From a checkpoint of a small audio frame classifier: 5.29M parameters.
Rows from block 7 of a small audio frame classifier, named by matrix and row number. Rows with one number belong to one neuron. Each number is 500 + 25 x the weight over its row's rms, rounded and kept within 0 to 999. All counts start at 0. Numbers have three digits each.
After each neuron's rows are labels from the 100 clips, of 14976, where the neuron reaches its highest value: "loudest band" is the band of the loudest frequency at the time of the peak. Only what is clearly more common there than usual is listed. The data: melodies that start on their tonic, played by one synthesised instrument.
# fc1: MLP up (model.blocks.7.mlp.fc1.weight, 576x192), inputs 0-191
# fc2: MLP down (model.blocks.7.mlp.fc2.weight, 192x576, transposed), outputs 0-191

fc1.123:514516488495502488526492517551484452469532517495504477444490462513512420503476488501552458499502482480516516497524537503502489513463538524472473509506533518490510474520508518471516498509472487495489493482499474513494485501523465510529513503496496541544513524545477514522512468494435505512456501538510522495544477515503463466513502493505493485460493497509519464483488461492481487514519511494489474482556480508494532484518522543505522510469490484502530502519494516498508481507454484482428505460484511551495523520507514530483433552506482464532464551520462508485496482481536497491
fc2.123:495439483522519518479454465496479483498489501533524505480459459555503511534490506481489537512482481521494453491498506527489490511536476533465494501524495536478487501517524464494489545523516539475473494511499499513502500524486531503483506455499507496531468516547536480490467468491492496442465513482488525508459507519490506496478495498507554479531529494539524502468504500521481438506481503469468498440540513492500523500489523495484523491517501499528506531488559530542503450519530451539496503513496483494478539495550505497497474490526467458456477519462498499549531489486527507493
loudest band: 250 to 500 Hz

fc1.27:487545530510445491511497526503496456459521522504495481468530520535470449490482518517473469557529474465485546500526537526475497507510476507476445535459560521503510519489494519517494500518509459523462492504478505461484502519501499460476504526521492513526517495508490489473500505468508504487481498545527490467509443484510479498490483481469495487428507472503464481517471493509471498550535517509510507512524459505460473530501491562504502532509540501517472489489501545476491495496486528523489509462468535480503506465527492523536434516523510484513468524515509529510509512494510494527
fc2.27:522526478510543521467501496487521507496475508491484491516521541523511537512514485491474520457492499515469471485474502526508499477553466479485522510519509514529466509519511510565495565470478481497500495490504495477529514511539543491512482518522474482497485479488506509509514531461510487477503537457471445520484513537497511515458486526506529478475513492510511499513471530512485471541523497490485527479484459539487517514515495498476474474489512522490536494482489497505439528478513509508496509558475513479498529450467476453529551469522463530475447437521525498549485514440492497511
loudest band: 500 to 1000 Hz

fc1.164:495491475486485530466456523533477495459507483456452551529472460537500495479490518497477494550559490475509550502496498494479474505475485479501494499484510535477548517503477482456481509518461532494475548498508447526514519502523460474523482526475482496487513526499493552543539433500485527495493481526500492511543486500474529487518472508530486516481474511500528510539497489551481534548517461473504445507477459518516472468502513473494505503480487504489514472516492500493521518489502469488485504478495491501543535512536529496524466495480487470525514510502478481521547476511522535477
fc2.164:521473517524456496502496450451467472486515494502516523517525519468556512535483465482483489516505474515507490538438497520519498545475491519485507464495493512523464466519512511544497517475482453495527460494502505559515488506554476480492554525507538489511535514526491479449464481515486529506532483522525450494497471495460542494507476506520498483532469551510497526497517531466513454496487520548545484509494500517514492465513505521498472510450486483449509485505527500468558494518478493459494455519474503518529498509526526490502502501471509515501515505476462485497516511479515503467
loudest band: 1000 to 2000 Hz

fc1.145:478547543532491451472480528495512520456502478532492488462510487482497486475484496533487496494460529483470569444497483497500471487463468530529491524480543536488503506521456484492517507539515489525498543505515454500498508467520482495503544468519516508484517521513504565451485500512530522557531518505493497481475511508506493487489468493511504493494520480495495432531487504469502530517514498526504463490528451424507485542521479497502479540504511431470477475523514494451483488489473497475506542496494516512515519500520507513502502486502508494484524517478497535542530501496510529483
fc2.145:479500513458546477489453462516502519517554503543502484509496467473479520500480472496488501516501514506459514475484478482521513499523499459515493494493477500521479479477504521517481523484475470477469506533514514538496513491463544470472516494485483498513510485526494537498528544456480492518499494478478501480472475541492527491475562528492506493527510539483515513522470531511490464515513461473539489476526539479487525492545465459557508527510514541481528447477513497503502519494511514458509500535541532547498502544558494496455508492506502424479499467473478507514497538489490479467
loudest band: 1000 to 2000 Hz

fc1.188:467513471529489503511523488484500489477511518450487502488508479543494506532498533492528486519480523481469540483476496528467495535520507505473481492517520481478508522494427530498506521529474448519492509503489504446517548463499488473522506514527497493490528528478486540501479446530517521528511537526513485457517500447450482508513489484496465514465476509466518481521481495502480538513500476509497514506506456489499449508523494542466440499489500465517533492482505528450499505489471512526474499526496527461549461513485519510508487553510497442540543526467483502506510456508516532498
fc2.188:489463475523492479490491499512494469526511469482555530451480508551479512525483553508509504480506521494482492475486502525492471494518480482478488485540516551481466507518552492512543541474511532503539529498513487489489500523544489503481525522534526512485516521512540472485473556488541447481474497487498459482475496521517466474494516485518525518530518497523491509520501500450510493482515500464506460492490486490502494469486528456489529511521439465506521495514499422529472498492519445511537451491456492503477527520485542467450500522513486541492502470482521490493485520506496484480
loudest band: 500 to 1000 Hz

fc1.444:488499469535522463501494483485484530510496493478497509502492510525539525495502481486518530504484506446518494444520510530476530508515503525552516501503524493479480513546403490516481479522504469486487534487552484494489537480506504476518496483471516473476514512499499505466517532482508496537530525486542554461508500500514438528474489518488509526495554467514516492508516493489501442482485497532498478484511456475448470456472499502503491536510510486512537508514543481472508510440489467465478494506478493517517448553510497492532525516534467517492531499491513500491514458471529524504
fc2.444:489504519512512498493497470516508448462530498514512516545497444476489517511503502511457468501497501516467531532524511483565483452511492459518509484495503494521490495470535528492536504482515501487463482514455525499530510495523544502461437520489468504510516484502505513542530518466489478462462474510487481539476520489485518503491519513488462432496492499516501505528496505506540487506496508535490549483482533503504531511494498518490480453467468525512504494521426468508507518502504527567496461556531540491477509529523478526477540467512506514501524484518465463491454497499509508480
loudest band: 2000 to 4000 Hz

fc1.396:482523502517475459531478507475479505490433516480538479463546456484508461509496480524523507498469499507511487498487545493460497506501522585461470504483516480492503526532456517509491469489466501526506499526510499458466481476521478490465518472518514479483496530518472519493486485522477578543527505499497509465492491500518494473494486475455510545511527485482529469528485482495449487486495521500517508575530466457500518506501541505465502509480527521485497507513517525474495502491472482480493468504484520524512484534454518486504477522528494469521490524483508564542528503521493503525
fc2.396:511498473483503492480482469475517472505514501437503483493516547484516518490444498504519517469478500499523464505492498513473534523528500528510506464480439457513512494473515506537507473497514539496517475464499497485514473553522506526464516490474474514505515514479509470514484499512540512535526512452510524479471534497496512528534517511532544508522503478493453516474485528491493516459516504492522435512475534498526473460488538452485587538500533454500543479472516469445477544484515479513498482526485515479472498519472527497486514502512512471504494514470543527516522510509489484510
loudest band: 250 to 500 Hz

fc1.94:475499470506493513525476472482487429513495490486509482508527493506528514459448502500505477523490488514474470482481506549492509492513503510459543519439505531491510510508484540473481521498489513567492588501524511510509517474515444506518564562490466520520493509499493489482508512492483496527487524494517477444489462452511503518488515429482515520496493518487490502549523521475481522545495492508499511496507499491494531502543503496463476480503516521490551520490504483496489490497500480520503468509467545507475515498494481531491489502515519514510469548512484518523461506538492466565
fc2.94:517540462488470488501517431495491465507510444479471437499473546492506497510495500493529498497497505499505503521492496472480508521505498563508478477532505530471493495493503526554475519483472513496514504470460533463471501527478524501484493504530485492514527500526500493525461519491457524521477523542494487472488477496502480497513542560485472496490507481513493523524447487510496541488509525544509513505476530500461460487539492469478498542493471445515558512490496499511544557514521490505498438516480541527487499528490511475494537492538461494515507496492556506462493514484474508499
loudest band: 250 to 500 Hz

fc1.538:538497503484492506519489506517513504469526513458503499455539475516526470527504511488500478513544468489502485536468523501465478494429491518419479497505555539487503502522446541499541492475482487462527493488496506541500457514529504491518530508522450525509489522517473490516483442499486529511513549548498512490526480499483539488520485534511472498467488487516489459488482464509478510541539503482477510492514469492493476500514463522492521511501486474494532508532508499449508473504472489530453485493498548501506525502489518558489493540485493490540472518530456492480492480468481520529
fc2.538:508479491529493522486483465484501487540502497519540505446451451547479488504475530507484508520489554514469519492501508506495507493508465528514481516519458507485495491504533452506495500507511524502503484530509473485462528502479507519447480476513519520482484521483518506468481497499526521504444512507493464499476512503481470500515527478525506521474534511501496482549528453470490437491507489479493470461528528472508503504573520465534537479513446484492496497511513525543513512509540471486543535496451525493488531529547486498417497497507486487509492488451534503490498459494489480497
loudest band: 1000 to 2000 Hz

fc1.345:492504564475499486487474503483464456490533496498552493482527514443509493513487461487475492537518488473439491463488504445466507475501492491482479525489511533511551546472470536498535549499506501520483494549540487519513501513466514444519439506538505507502478457526476540466495476488475518505517520490502524500495486522531516479511476512490480508461509448494480487513474480484501528523519521501523478517498467501485481509504438506470499524492502521523482527469513514497476493508506506554486470520532520487518495468475562534500506498526526490503515492532455481518511515445509507504
fc2.345:541533465474540523517496479500463504490502494477495495453493557475514537542514483480486512455472473500505446524503511534510516482476499502456498509551479517489443478502456553512503505487484469493553510510481534517465483508521478505527510477544523500513528500505522475470477541468483495504526498481485529487491499507525536516549508483449526502459519453534483524498470534492491537500486536515552510515478536484458505508490444476490487504471507532522527476496488496483526469487530464515471454506534482498516482457484518511518516511499494489504517481521522516475498545462515490484
loudest band: 500 to 1000 Hz

fc1.557:472539521490509449531505520494481514527482459499516507501496468522526441528542515510534482516480514499520517484494519484451465523447533507495488513438493484467545524466492521514461475517503481497499518508498502470510507475473480492529522504519517501492486524505511520485518511485474499542504483531485519493499415506510469420486501517498480549491496486499499472525504497519490498476530454490500480493470494452503487469503509518450473525504552515445469494481490532491528507512476543491492486460506518500508516513528513522513455535477503425490515518524521528522497511520474540502
fc2.557:491492483486536513524535474456504499536453491501488475532490532500499476489530494518490483475475504504512464504530536492472513527515471494541509521482493493484482500490487502553500481480558479502499485472455480495497543503517567546504473561505508465478485493464548493482519519500510510473493471517485514522495489521557462544481523523475482519472512517485498473497499511488472541495524499490505466505510525475464532461525529510484500497504530489487462494488472533469487537500518517454469488523532451508513505451501476513522504505483413528486516495494558533512529529527474500519
loudest band: 250 to 500 Hz

fc1.364:516549523513511493537502508486477500499507518485491477497544493509480478468501507533483500510468497456493486497474552527451521513517494473506497500477538529513484470548470506547516517490496469538442481534532485473472530495535507484536501490476473492455525503525471483444500492486463528491519521478531490457495461504525499516426493500474532529488563443464498506505486533507497469489559513493498526479520466494481502495490466544486504516503511498480504474515512499500502503507494482483504486549474520522493477509538473524552478501472506568495464523482489536475481512503511471484
fc2.364:506472481485476506505481518508452492523511482455485490507476495530534542492436533501514527513487532464520489476500496478495530471486489516510475519555514520470535487510478510519505460499520549486515537507485510480523546463485520501517503525491482489509542513486515522531508486495466482511488512485527498520512522500485480497464481523475491545485478475528521499486511439552489502554513488544417461514496525492527513532511534485485526456528463484530532502514480476534480535485468517511485466508494481506490468501502487495457488497479465544495484547511537484483477453500453523525
loudest band: 250 to 500 Hz

fc1.562:487523516537528485526520504500515476505483489513494518486573498526499476502542499494552487492513459524491481500437512574491456511483480496470463500448535481477496502510474499466497527523508484521473523469529490477501540471579466490486555488478516496496522530513497483497441498510496505507506514473519486517430471487507506497514489507480492489500519530482505458538502512489490503526497506491474519483510481452475516478459534496502460469489497483514499473519502497498484459477489476498486511462499527481537519504522480479529480509525540486496563546518488509510547491491533547502
fc2.562:491496507530499527525483476473506495518472492495501514540450539516509498485527488510510507494486504512452515497497510530570481502507501539496507445528410476521497506503535497483457458519502491512518572481496474501513496469521491544525497500505489486487471500448492472478473493516513494466483481485479529537494510475502537490526504517504515495517478521524513522507504489525510489471488528487532545482492568513496496511493475503483533454494522513510479444521429433503543492501516484505499481520522504488502528506459436494473540492491504485501510508519478478519462490488488544527
loudest band: 250 to 500 Hz

fc1.572:487520473509490513514520483483492518506509494450491495515493487501496490506496474544468493517461494503493530521548507477436507474505484539470474550476493513533549527467494491533550496494475512551507505530575498443483539476483478472500461482515505541522513518505473503523479447488491545491480506491536487489490472500487480494468520511492497518482514448477506480489482486501512481517490515473510529489537495477489507556532544497450459483517485497496491544475509549501523494503489462477450479486508521485549508491484500520501492511422517471505519535467494489533527493504507483491
fc2.572:491467472501481511517526473519465486484521514487479470510482512552489493523475529524475517430488513519513480534504539488484513489513476511486523506557494552529487500514536504509491456544518530513529504504468504458491485471479532496498524492499499501518504499485512505517496494477544508450495473481505480484511488520481504505455493512514532527502491432499513507478522547520503440532540512478494507454476500475527522534525535517456502470460477475531483509517481566465498505527479492512514488528469466481493517518518483494508452504451464468511493512441508512565520529499508525495
loudest band: 500 to 1000 Hz

fc1.534:504511477521459511518501506479491472485531487495473479442512486499486477485446501497507486552491476470463544497528499502481473493503482545529502515472534505515491538548492524490516497517486452539486531486483511487504485495491487459496533527511508548459505508503484521484476463495495517513509526542521468500529475477499441491461495466508535485478485487447491455493478477484500527549491513473543482524543464503500487490507515542497497509527539467470494499531507493464505515488470507483485485476504575505477528499532490492496466537500552522506493538524450524501475512511551474542
fc2.534:520512505515503505483510508485492475503490483472484446502502545506488513570453515486478523506480471499473499520543531577504507492493460489534468484506473493501480480532506503496479507519491507494510498495462520489487528465542526493494478516489445505523534518502513488546519510459531501491496500479508473515515491518505495510509507513500518478483501495529473501488482530522508504574502507536565545471486512525511485485506509440450509473507517475512499472511458456467511504432459493505492444545482528506491546525444475482515521498485506520523489526460555533503488509510513494505
loudest band: 250 to 500 Hz

fc1.114:498503546497514499503511519492505516473504534510510484541506489480485481474519522483464481544467500505436530484538515472498520455522504525486460529457570492489497487502434550462463503483483475507458504512492482480474484475498467457493478542532500490488496521509473563515512494483468577495527521473496525527506475493488511487472477483454464491490492507494484477521519487507475478524535484499499540532526447507505500500524526502501457489498506520510489445478490551486500476490497526548486483493517498504539538489489470525513505480510536458507468530525486479498515491499479525532
fc2.114:501515463534485519514480530492511496514492496512511515471445469499509530487529513512494527501517471518487504498486459537520548501555491493495474504508483498476504508507532490539507529457450484485471524517514488488535477512530552479534451514526515530476490559498481500498505483447456482494495510503477496536434510499507507522450489485472482471490513524549504484529509491501511502479511487476460516503507533509471479465553490457504524459531496519543485506463470513522477464497484495523477457538529538506481494516445519487471528460531469548479491485545510493497481515519515519507
loudest band: 500 to 1000 Hz

fc1.476:507519532535451487486460555506485506459465464506495509512506516499492487461468464513525502498524491460489508498489502500467487518475507514489487550457505541522568512528498480487505495527444529525499516534531512474525489466500485416530502493482473509486521470528484512501509451512484523525498507507525472474537458483502538499458486520502487521507489489500554474532528464517483494538508537487455527492504483509470481539516490497481441504523480478498523482479527559514491461487487503474500457487479503532507485504526493524543487505478488516502479514475472502526521477536497541515
fc2.476:498497481525483486502503501507480499554548499466459482507476525500510506524428528514492477514493508483537535487491501409503529503525515450478517488538545505493432538497461510496489481479481471505530505513487463459456505464492481478528498524522533509496517503502497502478510539498496489500527485543526503481506495495498463483531512487489531494516508482488511501523484541500480539444517509508505481550496480473525499469532478487552534535490470486480502511494517496473532547480505484508493512500447478523513482491557508513514504497513557491488464512518533532545530499511495502460
loudest band: 500 to 1000 Hz

fc1.84:544503511489531522480508505493493523509491505433500566508488478521476519473518520429482505528471542484499508480499489478506532464483473472489497501474485492489512535481483527492513546511483497537516529519510428515505551514478478498505485512453487439499553486493455549506496477486471516543524530479506465492541462515499505471525484524507485521435490477481517496520497491513482501494535487514494468478497507490499493506507515480506450513514491503491531463473498509500496491483504529481475498505501522463571532526540528477467496527492503503531510500486450503555500457474510499482
fc2.84:502503517509499483495528473493481470524520479468505496518510533492508538507497536491490502486532513499509502522483499532528474531534507478483501436501509481487447449502490572528505532505470478486508485441479484513489458501563510464459495521496504497521512535501504497477490504504499482496541485517482526503444476506469509508542477449480505489488435556498476528529515537478514487477486550576502476525484477470531476493500461494531488509469478468459525487470494452490511484525500540525538487518492528489515492512523524502514533524504502511483530483526471490480498538502515500475
loudest band: 500 to 1000 Hz

fc1.325:530507516521527516492499517489490512503474504466488529489525485474482493469526501525524500499505508523476523506529525463452508497474537480453481509464508497506548517476494478506494523551478502494493507572535497489526518487464486504484499438504531529500482486492482567498498460475515510499459487474500510506518479517472509483513519492533528493499513528475514477509512492511457526522462482470533489513516502467497475470475560512524456473533540510517495505477503527509519463509493482515442480478491501489501487471536475568483493513486546412487533509494477528558490470504481493489
fc2.325:495490471496535511468496497485498526495500503493493485530494510543517514530495504497483477488503533487531522445525497507508496450494513466552501523513466511508480513502490508509518514499527506501494434504552466466486554413507492481521511511487528476443494481504545495489557510479488484492510477510514481532474496506537488479483501491480512500505503450492491498513483504484501394436520516504479538488479503480509547540504511539507505514536522519494500493492525507489495524464517520484531507510489486488507513517527525478584517489489489508476511465435511503504504505493534476497
loudest band: 500 to 1000 Hz

fc1.200:497529544497479502491503519511508516510464495484522539488521506485464455444535496492479478530516510504526490513535521479490458476514515501490470485473497509487526556502493509506526514526504493537506456531533452466493505513475451468502471462490519528508509493516461529439464460495501529473493518518500496516500459503505530459499484496482484534499499487468500499494509508523514506483529506493502491483494487485538490485466468507541450509534486510493473505456507509508507468487472492496502533438461526503554513565555518484499479516492518439523512499459453502543531495497495560499
fc2.200:531517473472516496495501485532502532513501470488494491506488523517471497467504481467548506499520573508520523456534507471478524496469531479482527469562493511435457474519447553480493528519531517462502510497477476541486507500507524516490503484515507521483492515493489507491472521505442484538533517518473519513502503520519483475537499491506532482507515454452512493511518525512504540474488520519495447544525491458474510482538461486507498478474474493514499461516528504529495545516515486490491510514521533500488454467494511567491508517505466515498486472537473520450482482474473493516
loudest band: 500 to 1000 Hz

fc1.456:482485539486488504525507520469446470470459542495511497479511454482498507505468504478466488519471522522443511501494543485488544484503487493483453551491566500503507531490477519510477551493494496547458487541515502487515487487484484489493479509507512492501523484551463553495473505484468551497498551462483478502509509436476517515473449479434478507491514484477517481496497487500484512537496525521477544537516476538506496536517486515501474523516492525509518506475557561497445484489502500532483508518486493495523533487515509502489478494483503466504473542500486487521506492499476494514
fc2.456:512498482491482508495481538468491487498536485552492477463492484498477516562485480484441504480481483506483521498504497499514509466549498516475469549504486506518503505478557515506500528486487469496472489546477525474525475485485543489500463482553495486491519511502487523481469499426509485510523518486490500547469519541504486493498476474485496482459516503546490494500479542495510481471541473496494557506516516541465520521516495510481466485512484492524492536467478545505483477497460489535495437533512517495505514476513481496491489429514502505482493492500536525532531559503520528554
loudest band: 500 to 1000 Hz

fc1.88:508494504531476500489505518488491507513494515529470539492529452505468524474573488518504513526515472491488524503522478505476449494482510520466473545463553464485521528490510468446496478515518498521490511535484509504520514479476506477490516495494528494466474506485472516482465467516510525524503515500501464514535511472468475496481493495489479514472466500511469487511511470480496524519490507509514469542563460489491479541494476511485466487490492521477498508505490557505501506510442494535472509449518494467527492494499484463516445500472566486502565506541459511543511506494539541539
fc2.88:506494512490491527507495516486497453467547529511489484486478599517500489483412524521471494515494536485482499466519517459509501470482533521501479522495452491496532491459514537493509525511518491499515455529472495498507499466500497506497511558503490480443497482476536534520535501500499498501534497545505436520559509482489498513533496493516520481496492488509489515492502486534496499490515473493502528528497517502531501506523484543429499474513506514500475424504502509499511523517503497476489482550511486493485524479552498500450500487520478481497491506445547493484463488518494497510
loudest band: 1000 to 2000 Hz